config = dict(
    encoder_arch='inception',
    model='image captioner',
    dataset='rendered scenes of toy objects such as cars, trees, mugs and chairs',
    train_examples=97500,
    image_size=24,
    crop_scale_min=1,
    horizontal_flip=False,
    tokenizer='word',
    vocab_size=62,
    encoder_norm='batchnorm',
    encoder_activation='gelu',
    encoder_depths=[4, 7, 7],
    encoder_kernel_size=3,
    encoder_stem='single',
    encoder_widths=[128, 192, 288],
    fusion='cross_attention',
    decoder_width=192,
    decoder_layers=6,
    decoder_norm='rmsnorm',
    decoder_norm_position='pre',
    decoder_activation='gelu',
    decoder_mlp_ratio=6,
    decoder_head_dim=48,
    decoder_fused_qkv=False,
    decoder_bias='none',
    decoder_qk_norm=True,
    decoder_parallel_block=False,
    decoder_inner_norm=False,
    decoder_kv_group_size=2,
    decoder_positions='learned',
    decoder_cross_attention_every=1,
    decoder_tie_embeddings=False,
    init='trunc_normal_002',
    residual_init='none',
    optimizer='soap',
    beta2=0.99,
    lr=0.0019,
    beta1=0.9,
    shampoo_beta=0.95,
    eps=1e-08,
    precondition_frequency=20,
    max_precond_dim=512,
    one_sided=True,
    adamw_lr_other_params=0.0019,
    steps=4800,
    batch_size=64,
    epochs=3.2,
    lr_schedule='cosine',
    final_lr_fraction=0.05,
    warmup_steps=480,
    weight_decay=0.0,
    adamw_weight_decay_other_params=0,
)
Rows from block 2 of the text decoder, named by matrix and row number. Each number is 200 + 30 x the weight over its row's rms, rounded and kept within 0 to 999. All counts start at 0. After the name is the row's rms in percent of the matrix's.
# q: attention query (decoder.blocks.2.attn.q.weight, 192x192), inputs 96-191
q.115,090,197,212,206,204,204,187,199,155,166,216,184,199,234,168,193,150,234,241,165,228,201,205,272,237,181,264,191,242,195,203,211,222,226,151,175,223,237,203,145,177,131,238,202,234,170,207,191,190,240,180,201,145,170,232,198,224,202,154,185,148,198,214,257,189,196,245,223,219,148,208,238,132,222,155,189,184,256,159,238,202,211,208,220,225,153,158,201,179,158,198,215,244,226,208,220,208
q.116,097,174,245,213,277,204,206,217,194,200,200,201,215,198,207,202,192,218,224,241,226,199,222,192,276,175,207,225,174,198,247,214,176,148,238,200,203,174,176,257,194,206,195,177,187,223,214,177,194,168,190,206,224,263,192,194,158,183,173,178,233,253,230,186,211,165,147,184,171,262,238,198,200,246,178,222,247,187,214,181,213,181,206,216,227,214,204,217,205,227,196,244,183,146,140,207,196
q.117,078,221,216,149,224,172,215,206,197,157,162,239,191,177,194,190,253,244,242,135,155,185,245,221,251,219,215,188,224,177,223,215,137,194,225,234,258,230,210,246,199,186,188,202,222,213,157,213,175,251,218,202,234,193,221,251,204,206,183,209,178,239,211,187,214,190,214,183,204,199,141,220,231,240,184,183,214,294,185,228,195,215,205,236,206,192,206,209,171,223,242,233,179,154,198,221,167
q.118,103,253,220,157,208,214,227,122,255,171,262,199,185,146,156,197,213,217,218,187,228,184,212,182,212,211,210,203,152,237,222,169,164,213,242,218,215,182,205,169,202,165,141,245,229,196,200,182,139,210,198,159,206,212,210,191,160,200,188,232,207,170,231,207,151,234,241,181,152,189,194,198,236,259,194,189,213,200,166,185,228,213,203,194,243,193,208,186,198,170,205,250,209,209,272,195,130
q.119,074,220,205,172,228,172,235,196,213,198,259,151,240,146,209,179,187,168,172,192,228,203,213,219,192,208,148,204,156,216,202,187,215,201,205,171,234,132,203,179,254,177,217,208,160,184,240,170,170,180,150,173,157,166,214,226,183,172,214,229,211,171,174,143,206,217,217,261,208,191,230,203,204,200,256,265,194,178,197,163,271,223,216,204,195,208,238,191,213,167,145,213,186,253,236,196,226
q.120,093,184,263,186,206,148,199,200,172,200,187,200,185,186,202,163,224,258,220,249,255,241,178,207,241,217,236,235,201,202,206,190,196,221,219,165,150,165,189,211,228,190,208,197,227,231,231,166,228,183,209,195,196,193,198,184,185,187,220,199,252,242,199,215,187,230,142,206,133,211,223,230,210,186,210,189,267,175,193,212,208,201,221,190,166,184,143,218,170,204,197,220,127,198,159,239,180
q.121,096,232,185,255,174,246,192,184,162,173,229,194,183,161,185,184,183,188,195,192,190,196,205,207,216,257,271,185,204,180,189,226,159,156,194,204,185,127,252,178,221,171,189,206,261,169,235,205,183,216,169,199,174,234,240,224,189,186,98,213,175,164,195,196,175,212,213,239,182,183,227,160,207,213,181,207,248,227,167,169,184,193,164,212,220,204,165,190,173,142,193,201,226,224,229,156,221
q.122,094,231,212,237,169,212,146,198,170,234,254,92,206,185,252,163,205,154,187,192,204,200,182,220,201,235,204,227,197,156,201,208,248,212,234,199,176,195,152,174,221,231,222,172,184,181,250,240,243,149,154,219,138,188,213,210,189,223,206,228,201,196,209,212,155,234,118,246,223,197,268,168,233,128,234,210,199,193,215,164,189,182,228,166,200,234,193,203,171,165,188,165,185,253,194,174,255
q.123,113,220,213,189,226,216,215,201,226,170,215,260,204,215,170,189,214,224,232,158,185,232,170,195,205,215,219,165,177,247,182,193,181,196,148,229,218,240,232,179,202,181,222,236,257,153,170,217,200,247,243,209,172,187,209,198,188,180,206,185,178,186,178,253,156,173,261,163,167,200,137,175,206,230,134,171,191,241,173,277,179,240,205,211,249,191,170,137,186,203,218,258,228,207,243,197,152
q.124,148,236,223,147,169,184,190,188,218,171,230,222,170,191,198,144,251,219,200,183,170,201,159,232,165,205,217,163,187,238,203,158,221,216,175,216,192,263,225,168,204,205,216,220,247,198,204,192,214,227,275,191,158,174,161,191,228,213,218,190,214,197,214,215,146,222,197,175,125,225,179,209,234,183,203,154,218,253,162,244,198,243,223,174,227,237,126,186,195,169,191,247,141,191,231,203,166
q.125,095,213,190,217,221,222,221,206,224,231,238,167,234,201,195,196,184,179,205,175,249,207,235,180,213,218,196,219,191,189,195,221,214,204,251,164,198,125,208,208,235,172,181,169,190,190,247,206,240,194,160,211,214,179,201,218,155,201,155,198,191,197,175,155,186,229,178,279,235,233,265,175,181,186,229,153,204,195,194,106,245,187,192,210,141,165,212,183,212,199,194,197,196,238,163,131,238
q.126,113,194,204,168,173,186,191,216,200,186,196,271,249,222,216,187,265,216,205,199,202,188,140,206,173,180,195,209,203,245,171,163,207,241,183,247,213,298,205,160,186,184,214,224,184,208,179,158,224,197,292,200,178,136,165,162,202,236,243,199,212,205,200,191,177,226,175,136,143,201,160,224,232,224,204,194,225,257,165,254,203,251,213,200,217,162,200,194,194,212,189,215,167,163,225,225,126
q.127,080,239,228,203,222,232,251,139,223,217,191,254,173,184,178,184,227,230,237,187,190,207,204,175,176,216,219,135,179,210,191,194,163,175,214,228,236,217,227,225,175,204,222,194,202,189,158,238,178,219,195,163,174,175,157,190,181,192,198,205,145,153,231,185,190,168,284,151,213,179,190,155,232,262,205,231,183,196,209,206,219,208,185,203,239,210,236,200,202,193,210,225,180,162,229,199,147
q.128,130,218,211,194,223,203,201,193,218,164,170,237,158,218,186,235,218,230,224,198,167,197,155,187,148,194,186,143,193,222,186,182,179,194,202,246,231,257,169,200,179,216,177,243,166,191,153,246,154,209,259,189,236,143,156,176,206,226,159,217,240,215,199,225,198,178,184,168,180,202,181,182,234,229,207,207,190,252,218,243,158,203,220,223,222,199,232,201,210,207,224,183,219,170,196,176,146
q.129,096,218,256,149,188,151,197,231,182,244,200,151,184,281,194,147,213,214,226,247,179,184,139,218,189,211,191,190,202,198,248,202,226,190,181,170,172,198,169,204,220,241,227,166,178,198,239,199,258,144,254,187,209,157,183,157,192,181,238,181,226,203,223,226,168,238,149,212,137,180,210,275,199,190,238,212,260,214,204,231,200,247,203,153,210,239,184,205,208,226,219,222,136,218,223,275,169
q.130,108,186,197,230,193,222,203,267,208,162,179,205,174,227,258,245,206,200,231,180,129,228,187,184,185,220,183,127,220,192,174,202,192,209,208,193,166,227,179,203,180,195,116,177,167,221,185,256,228,204,231,232,199,172,205,160,215,205,124,192,204,197,196,203,216,185,177,150,223,219,158,233,214,182,159,175,175,281,195,201,127,198,205,218,170,175,210,215,201,219,192,118,222,212,162,169,221
q.131,106,203,166,232,189,168,211,181,184,239,187,191,290,197,180,231,218,194,194,218,195,225,220,191,178,210,153,224,235,176,174,213,203,145,228,184,202,183,135,252,194,210,180,157,219,205,200,194,214,156,202,224,203,212,214,208,155,205,260,233,182,212,213,197,257,179,208,229,204,199,178,220,161,156,218,253,196,136,264,190,197,204,240,212,160,198,231,170,208,246,163,128,204,186,188,221,233
q.132,073,202,232,220,209,191,198,138,229,173,199,183,231,163,171,163,188,214,223,177,196,203,228,166,190,198,205,208,188,185,159,221,145,135,169,216,179,193,210,237,219,225,206,177,244,194,184,227,148,199,251,150,228,212,201,229,201,193,258,163,190,184,210,200,216,183,238,239,253,237,198,124,210,222,236,227,194,159,198,184,198,176,130,221,229,199,194,150,203,223,178,259,162,147,223,252,220
q.133,098,226,257,183,197,194,222,232,226,200,253,211,172,196,233,189,246,175,212,162,213,209,194,242,175,198,194,168,137,230,216,215,251,218,183,214,231,225,182,211,193,214,161,186,214,149,155,228,194,166,194,172,147,170,210,216,192,163,216,193,202,177,183,236,174,185,198,179,189,182,184,244,239,213,199,188,190,270,202,281,221,217,287,178,285,219,153,192,194,201,189,207,218,201,228,176,145
q.134,079,203,215,205,197,198,188,235,222,209,195,170,170,238,248,245,199,207,189,190,183,194,169,272,172,155,205,179,202,213,239,225,219,177,166,187,221,216,165,183,222,149,124,179,157,225,206,206,254,178,189,253,180,174,171,186,189,232,102,169,239,242,150,206,134,215,176,187,205,195,252,240,212,195,197,173,158,244,240,202,169,151,231,170,183,195,222,215,240,177,182,144,239,207,219,170,212
q.135,074,199,134,142,182,234,228,196,181,217,148,205,162,213,175,203,148,224,208,167,194,211,229,196,233,188,195,194,238,197,191,223,187,206,207,181,209,218,161,224,138,176,133,221,191,275,203,204,171,219,186,185,267,187,177,186,209,205,163,183,178,197,154,228,192,166,257,153,200,209,205,263,204,209,157,191,194,171,169,244,186,158,168,177,118,202,245,175,229,213,205,151,263,163,158,205,202
q.136,084,180,200,210,208,222,238,167,207,166,151,183,203,201,192,185,179,184,192,228,151,203,184,166,152,184,181,159,255,205,216,207,172,229,145,245,238,260,201,199,180,191,194,251,207,217,175,227,161,239,205,188,210,238,175,181,242,149,149,204,192,178,224,258,246,161,209,152,201,138,183,177,166,231,224,211,153,216,168,249,184,216,207,213,211,185,185,200,169,164,218,193,205,145,186,227,152
q.137,097,181,178,221,158,232,207,274,182,144,238,212,198,170,258,191,222,133,155,150,173,222,204,241,247,252,201,221,215,153,204,156,218,190,235,167,236,174,165,214,188,199,146,170,192,231,197,216,201,179,183,203,143,181,238,200,198,263,145,189,194,227,180,202,217,204,173,224,223,172,246,154,266,170,193,219,180,195,206,151,180,120,242,185,166,216,183,199,164,193,154,129,240,241,214,156,262
q.138,077,225,229,177,161,194,211,200,196,186,256,227,188,169,184,224,191,210,180,140,229,207,236,194,175,193,159,232,214,180,199,246,205,211,234,166,216,167,123,214,174,198,121,163,199,201,257,154,198,191,185,118,195,141,243,216,164,203,232,209,272,138,200,190,169,220,193,255,229,193,212,195,168,194,173,184,190,156,208,156,203,184,202,188,153,212,191,175,226,199,233,193,205,207,200,224,244
q.139,097,229,133,187,228,250,230,160,236,174,243,226,179,131,177,214,219,210,179,157,220,190,187,201,206,166,202,210,147,218,168,196,209,190,191,198,256,203,251,161,206,214,248,192,207,142,223,202,166,208,183,195,199,178,211,230,251,163,202,226,226,145,176,186,198,198,240,191,246,196,219,118,200,218,216,143,236,177,202,166,239,232,229,180,225,210,203,201,180,163,181,230,185,248,232,154,216
q.140,101,206,183,174,218,230,211,165,185,138,203,253,166,148,176,259,153,189,159,169,208,169,192,181,255,249,212,183,163,180,208,174,157,198,215,190,238,179,197,210,163,174,156,262,181,133,206,218,133,266,213,167,178,206,228,214,232,217,146,230,235,156,189,205,221,196,236,208,174,202,207,126,185,226,169,176,176,253,115,220,169,144,215,200,213,193,199,231,169,188,184,209,188,243,222,191,203
q.141,102,171,238,233,235,183,240,188,230,185,161,230,220,225,175,206,223,250,243,215,237,233,232,199,230,176,207,215,200,237,228,224,155,128,186,246,238,187,179,231,189,195,165,155,186,146,143,203,187,176,183,213,216,194,157,197,163,176,194,226,174,216,240,161,202,166,260,175,204,161,140,225,190,259,200,248,205,201,189,203,213,223,207,251,197,152,232,213,229,238,222,236,262,161,250,198,177
q.142,113,220,225,175,181,172,200,233,215,230,222,154,260,222,166,173,225,222,197,249,251,217,215,249,182,200,189,193,192,229,210,191,211,201,228,169,171,155,216,183,235,204,205,163,239,197,222,163,227,166,137,191,188,220,216,233,177,157,213,221,167,183,216,206,171,220,181,268,206,184,254,243,170,190,268,202,215,142,210,130,262,213,204,179,226,222,197,212,181,197,224,247,189,217,230,193,170
q.143,097,200,212,212,212,226,207,163,201,161,235,226,175,170,223,274,181,179,188,187,203,167,173,198,145,167,187,161,158,185,196,192,220,187,180,185,204,223,185,177,183,221,172,248,155,161,181,158,143,184,212,179,193,186,194,226,200,182,142,194,205,173,134,214,213,157,196,235,212,208,218,161,204,172,203,180,173,249,159,229,175,168,189,205,255,220,233,169,201,138,187,176,229,218,205,161,203
q.144,102,172,184,236,223,222,192,159,137,209,270,208,218,196,203,199,168,115,170,248,237,206,221,207,192,196,191,285,196,213,221,209,206,142,176,187,188,170,195,213,156,171,194,224,223,199,201,152,195,222,238,152,217,169,246,171,170,235,181,136,224,185,213,268,210,188,212,233,215,203,236,195,160,210,179,204,200,147,183,234,212,204,160,204,199,185,187,198,213,202,178,218,219,182,212,245,204
q.145,097,185,206,220,230,210,218,222,192,139,140,193,223,203,262,211,168,166,177,182,134,213,169,245,214,214,194,155,230,199,161,189,225,199,161,223,186,233,204,193,199,232,209,213,188,203,205,230,236,225,180,187,184,224,181,206,244,214,214,217,219,178,185,162,221,203,197,209,252,191,193,241,189,159,225,202,143,192,183,164,162,144,197,189,186,175,207,250,181,197,182,216,125,232,195,180,246
q.146,130,180,207,193,251,216,260,226,214,197,180,229,216,190,163,227,245,215,239,209,211,204,182,126,211,140,166,176,154,213,218,211,173,195,235,178,207,196,143,234,145,213,180,195,146,215,210,212,183,180,250,202,261,168,207,229,186,207,189,187,195,214,173,179,211,170,241,206,224,214,206,217,170,249,200,153,222,170,231,215,207,207,232,236,185,195,252,219,268,238,252,201,201,179,224,188,175
q.147,110,178,215,234,215,197,244,234,190,223,199,218,160,203,185,183,193,252,210,222,221,218,184,189,261,166,211,181,193,179,207,227,147,200,179,201,219,186,186,203,199,219,215,182,128,210,207,226,268,188,183,236,218,198,188,209,232,188,157,161,221,275,201,168,169,177,201,209,240,216,197,291,193,226,173,150,187,179,231,233,176,223,202,206,244,198,184,254,227,222,210,188,194,161,161,179,205
q.148,112,247,236,220,246,174,221,207,194,227,234,175,122,198,216,187,255,222,233,195,238,184,159,178,226,164,185,187,142,196,190,230,181,212,173,194,200,193,206,210,214,215,182,186,159,179,195,216,194,147,174,227,215,143,163,202,215,168,209,190,212,223,219,188,211,200,182,186,199,221,217,211,246,193,247,164,203,232,270,230,193,182,206,157,247,263,211,171,269,236,221,218,228,174,189,176,148
q.149,099,213,214,177,161,186,209,233,247,208,164,213,210,222,248,174,175,196,179,203,123,242,187,197,138,277,232,150,275,233,234,132,206,252,193,175,196,181,223,172,202,185,194,157,216,188,197,255,244,224,184,190,174,208,232,167,262,180,179,218,158,204,187,204,173,196,145,219,167,168,209,198,213,186,252,230,230,169,187,171,173,204,192,197,192,145,159,213,160,203,163,161,149,203,187,198,222
q.150,130,197,179,204,143,194,169,173,173,207,230,187,151,183,210,128,175,201,186,183,186,183,243,240,181,215,247,219,243,204,188,155,207,134,193,251,237,261,264,161,240,190,237,240,225,230,143,221,203,235,156,242,133,209,175,186,214,183,215,177,178,207,222,199,152,219,211,145,186,183,209,130,240,192,250,207,203,221,155,224,194,198,113,201,223,220,221,152,175,185,186,219,211,188,219,214,211
q.151,077,213,181,186,176,236,219,184,215,165,235,235,217,234,202,254,200,166,214,214,173,249,162,160,193,168,185,231,238,196,212,159,173,203,238,183,230,221,178,218,155,194,143,219,154,239,172,168,163,193,237,174,206,185,223,180,184,218,170,193,173,166,180,227,189,162,245,226,220,220,173,152,215,213,189,232,205,153,188,186,176,191,206,222,138,214,172,243,211,189,208,151,223,201,177,232,183
q.152,123,220,212,214,205,187,205,223,198,233,221,159,242,223,175,227,237,204,226,200,251,175,219,218,244,184,166,265,147,188,212,255,225,209,223,179,173,195,174,214,179,235,207,146,167,169,185,163,271,143,182,205,198,165,195,197,183,214,228,230,193,212,237,250,208,232,179,200,197,270,248,279,178,191,178,172,202,197,243,174,260,223,237,177,177,215,205,182,208,195,183,220,219,227,215,219,203
q.153,096,194,180,189,221,239,210,174,205,178,170,269,171,218,179,227,180,192,194,142,107,219,202,168,166,168,205,147,226,212,184,189,179,206,175,197,253,199,221,181,186,209,174,226,191,189,194,230,168,238,239,167,190,220,201,210,220,199,146,205,200,182,166,201,187,148,231,209,217,214,125,154,253,202,160,228,156,199,187,242,148,198,217,209,160,150,145,203,207,189,189,182,215,189,222,196,202
q.154,092,171,258,237,235,203,248,258,160,163,183,209,235,231,195,214,187,197,219,225,190,173,173,166,228,234,216,202,174,168,176,238,140,121,205,188,189,243,227,214,137,210,236,197,212,207,204,196,225,212,238,223,235,153,247,164,215,260,208,193,192,245,182,274,193,166,187,173,225,193,200,181,190,200,157,223,203,237,182,262,152,184,208,261,169,156,207,212,159,259,243,176,243,182,140,242,237
q.155,124,200,229,233,196,190,212,206,241,156,146,263,183,198,209,198,215,217,209,206,125,253,180,195,201,213,234,133,250,185,207,192,172,228,186,211,199,265,199,165,174,190,220,200,210,207,142,221,190,236,209,192,229,221,196,190,223,261,160,224,209,198,192,194,222,201,204,195,182,192,128,192,215,225,214,231,208,225,172,240,124,228,201,215,198,139,180,200,190,189,258,183,204,190,187,195,220
q.156,107,202,224,234,225,170,189,233,198,224,216,104,181,242,253,255,158,178,193,217,224,189,206,224,238,190,174,221,171,176,179,230,233,225,206,185,161,158,154,236,245,205,179,160,173,216,206,207,222,155,216,209,181,189,212,191,222,200,194,256,218,212,247,192,193,204,174,189,200,227,205,215,252,159,248,183,201,187,266,172,222,188,244,147,223,208,194,194,168,202,129,163,203,238,214,175,190
q.157,091,154,185,218,273,254,235,173,190,168,196,241,236,140,221,203,190,192,193,168,168,226,178,176,228,174,157,216,152,206,211,207,178,173,152,175,222,201,218,244,151,249,177,214,158,132,224,198,169,225,226,200,197,177,140,233,213,214,209,177,203,183,150,142,228,163,192,210,270,207,218,225,223,216,182,186,199,219,225,243,220,207,196,178,213,178,214,214,210,211,221,198,184,240,210,194,215
q.158,105,172,183,211,228,162,177,190,198,203,272,132,147,177,244,213,214,178,176,244,294,179,193,208,179,203,206,254,147,218,215,185,217,194,192,189,214,181,239,204,230,203,233,196,167,194,207,171,208,178,146,175,188,210,195,214,144,174,185,219,211,191,243,204,196,216,187,237,217,204,213,186,235,195,244,244,228,144,194,166,267,198,182,188,273,246,218,182,213,155,176,263,186,208,239,164,177
q.159,110,169,219,176,225,214,168,189,185,200,208,196,218,152,230,235,184,155,175,177,223,188,148,240,153,178,133,213,178,222,206,199,218,206,124,207,220,235,184,172,164,210,179,223,237,197,195,160,194,182,214,111,153,166,203,195,245,239,260,188,218,162,192,243,244,201,205,214,223,169,191,176,201,191,195,247,172,233,184,194,235,227,223,209,193,196,198,183,212,178,190,235,206,194,197,236,198
q.160,112,171,207,230,273,204,263,166,148,170,211,238,198,204,178,189,181,236,218,183,225,209,189,163,239,160,244,189,208,174,196,194,139,186,175,188,230,194,246,236,223,182,201,202,176,159,168,231,207,220,246,217,231,207,202,244,213,226,196,184,178,202,214,213,208,186,229,177,250,178,181,209,174,233,173,179,213,224,225,232,198,187,161,241,198,147,187,210,240,234,171,220,259,141,192,215,146
q.161,072,205,254,197,224,152,213,245,195,217,194,151,161,203,224,205,200,171,163,205,210,216,142,202,215,228,241,177,164,179,167,185,253,170,148,194,211,223,193,199,222,224,260,201,151,147,207,162,253,186,183,197,160,136,144,216,203,211,235,252,206,203,219,208,181,203,164,198,186,177,208,232,248,145,216,179,171,215,228,174,228,202,237,136,263,170,245,197,157,169,189,193,159,180,182,155,181
q.162,091,184,230,203,209,188,202,165,173,211,226,193,184,130,204,226,193,170,198,203,200,190,150,242,193,182,197,232,180,188,157,183,215,163,187,212,257,226,186,203,227,214,211,235,199,185,169,186,179,225,150,168,160,188,199,253,207,208,238,184,170,141,159,197,256,172,217,213,264,205,176,157,185,199,184,211,160,189,198,195,238,193,208,197,210,190,199,155,232,171,141,222,252,178,191,225,221
q.163,101,207,212,181,194,212,195,196,165,172,213,230,244,195,228,232,174,135,196,159,199,203,173,200,138,198,136,214,188,200,176,185,212,166,176,201,219,210,168,192,165,220,154,257,230,156,187,164,179,173,228,186,178,166,217,178,224,247,227,195,217,151,208,235,253,198,235,218,231,166,194,124,188,209,204,219,170,234,199,217,197,189,207,196,175,203,218,192,211,228,222,194,212,230,183,226,230
q.164,085,183,167,194,190,235,179,208,176,199,180,177,195,251,205,184,215,201,180,163,174,193,181,228,233,259,241,202,202,199,159,175,185,188,192,227,181,164,216,217,213,173,246,181,174,216,234,232,258,194,176,238,157,220,197,210,230,244,240,189,176,183,236,196,170,228,238,200,174,168,170,251,256,169,194,144,188,202,210,171,165,225,208,186,200,242,189,171,124,176,188,227,201,193,233,163,223
q.165,097,190,180,213,204,187,181,217,165,173,177,224,211,237,259,210,168,212,175,152,169,203,242,201,248,226,228,196,214,172,172,241,223,210,154,196,171,166,204,228,209,154,202,185,180,161,172,278,250,215,146,217,177,215,254,169,213,191,163,186,199,242,186,230,204,182,187,197,245,157,246,221,205,168,167,241,219,231,189,192,202,171,182,190,174,176,134,237,129,188,149,161,187,229,175,165,273
q.166,112,178,197,183,236,210,185,196,173,183,248,215,235,171,230,239,193,137,168,256,230,187,161,238,185,179,172,258,164,202,242,153,199,192,194,193,202,215,179,152,154,185,215,248,201,154,206,133,240,192,174,179,168,173,210,170,190,262,253,146,202,171,207,239,176,253,171,262,181,138,278,200,192,188,187,163,175,157,165,192,227,180,207,180,227,230,205,161,191,206,177,221,189,248,224,206,154
q.167,106,191,185,182,236,245,221,206,177,162,203,231,224,160,208,270,204,139,224,202,193,166,149,161,162,177,154,206,152,178,230,192,208,222,191,162,215,204,147,206,159,226,196,229,143,151,213,205,147,219,204,150,250,236,230,206,188,224,179,193,178,154,144,183,226,171,176,206,236,202,220,148,204,216,189,189,192,201,226,195,199,181,238,224,197,197,228,212,206,196,203,179,215,220,217,210,195
q.168,064,191,201,216,170,179,210,190,226,233,200,243,238,220,133,184,244,168,145,211,214,258,181,155,183,212,145,243,246,245,258,195,195,248,204,217,233,238,206,226,173,248,223,175,193,224,194,204,172,179,181,195,211,200,145,197,181,232,194,204,181,129,206,187,209,205,235,272,182,240,158,182,238,216,212,187,223,160,219,185,186,195,214,215,202,206,186,159,229,190,190,218,179,198,249,245,181
q.169,110,205,198,198,216,196,226,222,173,216,190,178,174,217,166,180,255,243,245,148,234,217,200,186,255,182,217,231,207,215,197,201,193,209,188,178,209,195,189,215,224,147,176,201,162,232,146,210,258,198,172,261,203,175,206,217,168,221,169,174,201,221,223,148,152,278,200,221,178,201,221,207,218,219,178,181,230,224,234,189,228,182,173,205,170,181,179,194,245,200,149,194,208,166,210,162,160
q.170,106,186,183,208,270,259,237,206,170,185,233,251,230,205,192,248,206,169,197,161,207,212,157,147,176,165,181,188,205,190,229,235,185,214,201,156,205,170,200,230,130,222,152,215,155,160,210,199,161,194,274,189,258,197,207,210,179,234,156,163,218,181,137,205,205,133,189,210,213,184,241,205,207,228,183,184,199,225,247,228,167,169,207,219,210,197,171,228,242,229,215,163,233,220,210,216,184
q.171,130,217,226,189,152,177,182,167,201,237,245,197,144,178,171,123,183,230,175,216,216,210,248,226,206,222,254,227,183,238,221,175,193,187,205,246,214,205,234,177,245,166,219,209,226,224,183,169,217,167,155,203,159,195,171,215,149,142,193,173,200,189,246,181,158,247,217,183,189,226,228,171,197,193,232,227,221,184,164,197,246,261,152,197,236,228,229,164,222,159,183,245,202,146,237,225,197
q.172,111,206,218,167,200,241,232,178,186,213,161,232,260,216,135,196,205,235,213,218,247,229,259,177,267,169,242,233,174,185,240,197,182,166,194,218,156,179,175,217,196,172,178,210,164,170,152,196,214,182,153,269,252,192,211,209,163,199,220,189,201,205,183,163,139,226,207,214,207,222,212,237,137,212,175,166,213,218,193,198,218,215,203,213,192,212,241,203,250,232,227,227,228,172,203,188,172
q.173,117,176,209,186,227,228,211,170,196,210,220,188,212,181,191,231,216,215,263,214,290,178,215,169,234,123,190,191,142,151,216,246,189,195,235,174,184,154,202,270,212,192,163,228,185,155,216,156,167,185,223,180,243,209,188,249,202,143,206,194,221,224,204,213,237,183,177,199,221,247,208,200,194,224,191,170,195,206,255,224,236,201,191,231,213,256,181,234,242,209,240,237,225,184,183,192,152
q.174,130,214,235,173,123,152,174,178,225,256,226,182,214,226,159,187,195,251,208,240,266,206,252,194,219,230,226,230,228,194,225,179,218,203,232,207,196,180,211,192,235,144,198,191,237,265,187,176,221,201,164,201,200,240,193,196,197,165,217,248,223,207,257,223,191,239,198,186,178,238,185,230,157,189,236,232,219,149,177,157,259,225,186,218,191,202,228,168,212,191,200,254,207,166,190,222,192
q.175,099,222,229,205,159,171,160,201,212,235,228,148,145,169,236,185,188,197,177,254,252,174,199,239,235,166,199,242,174,216,171,170,211,214,181,228,195,166,196,211,248,186,237,184,199,179,225,168,238,213,129,197,160,190,217,169,220,186,214,213,172,190,276,211,194,196,179,207,186,185,239,192,238,180,225,178,178,167,192,172,231,178,186,166,254,288,208,180,226,186,107,256,205,197,212,176,179
q.176,113,254,193,212,179,164,175,217,215,209,147,153,164,225,222,210,197,219,204,191,148,177,206,231,228,248,187,214,213,240,215,197,238,219,148,224,213,202,194,213,267,208,250,137,169,193,188,216,194,196,143,176,153,195,170,212,251,189,248,237,208,240,232,198,215,223,163,155,207,254,215,231,229,140,191,177,174,225,208,181,182,200,251,117,165,211,168,161,196,175,178,196,181,208,201,181,255
q.177,090,201,187,214,223,169,211,184,218,202,159,214,183,180,163,177,176,207,217,198,208,237,186,176,217,176,208,163,184,238,140,145,216,186,146,200,251,244,252,237,267,245,220,187,178,209,148,240,202,248,147,176,169,208,173,241,224,161,186,256,191,196,220,152,201,176,205,195,255,162,152,166,142,230,236,161,204,194,189,193,200,201,189,203,238,158,251,194,196,209,159,241,199,202,187,174,208
q.178,139,166,157,198,219,199,203,184,148,212,190,181,262,181,172,176,157,215,171,206,235,168,225,197,230,226,244,215,207,187,161,210,209,157,185,202,175,149,280,198,264,184,238,207,240,195,231,173,245,237,165,203,227,246,267,266,198,161,207,185,198,213,183,199,183,208,179,231,229,201,254,198,123,180,179,223,221,192,216,165,244,150,168,195,190,187,165,218,182,201,203,225,215,195,169,231,260
q.179,121,197,189,200,202,238,198,225,214,174,154,240,234,220,208,217,195,192,194,215,117,224,173,142,145,238,170,164,247,236,217,160,180,164,209,186,234,248,175,177,176,238,188,193,183,235,201,224,186,244,247,204,217,169,245,188,240,201,199,190,157,189,177,232,200,135,202,198,210,154,177,166,189,204,197,201,198,227,180,208,146,192,205,246,186,154,235,212,228,234,219,164,184,177,198,228,211
q.180,106,221,213,255,165,184,243,196,212,236,169,209,189,251,179,202,224,245,238,193,220,232,232,156,236,164,190,193,187,199,157,249,186,198,193,227,234,172,232,232,238,179,195,143,175,165,185,227,263,183,204,262,210,197,158,186,194,170,156,226,192,197,218,176,189,190,210,180,209,175,190,230,175,233,192,157,214,206,268,216,215,220,192,199,137,159,198,202,242,253,195,193,265,169,194,153,247
q.181,088,201,174,178,218,243,233,189,203,185,188,225,169,192,196,207,207,204,182,180,179,237,206,191,160,156,181,189,199,189,191,194,181,198,195,197,254,226,189,227,217,217,223,185,160,175,197,248,168,237,208,184,176,211,187,219,199,138,155,196,163,198,177,159,197,187,236,168,185,168,181,158,207,197,168,161,195,231,243,231,195,201,198,164,260,195,191,236,214,172,214,161,205,188,255,137,207
q.182,095,157,223,206,229,212,219,186,178,242,253,166,200,190,194,211,202,159,190,235,256,206,181,167,191,159,136,248,135,208,188,232,210,250,205,156,224,164,192,216,186,202,138,211,177,167,206,152,183,139,231,172,209,160,174,177,161,181,198,162,211,187,217,187,227,191,208,217,249,222,218,190,209,238,191,164,204,137,220,160,247,215,205,194,244,214,204,195,266,173,202,214,231,202,233,195,148
q.183,124,189,171,180,206,185,171,192,216,213,230,178,182,180,232,199,200,158,172,201,233,149,184,249,200,210,166,248,215,232,169,194,251,195,122,193,224,217,208,163,198,206,239,199,244,191,205,152,178,208,191,146,175,174,200,203,216,178,282,202,188,180,201,228,216,203,193,239,172,221,212,171,214,135,203,230,164,175,155,201,222,195,201,185,246,229,226,123,243,192,188,232,210,231,200,223,188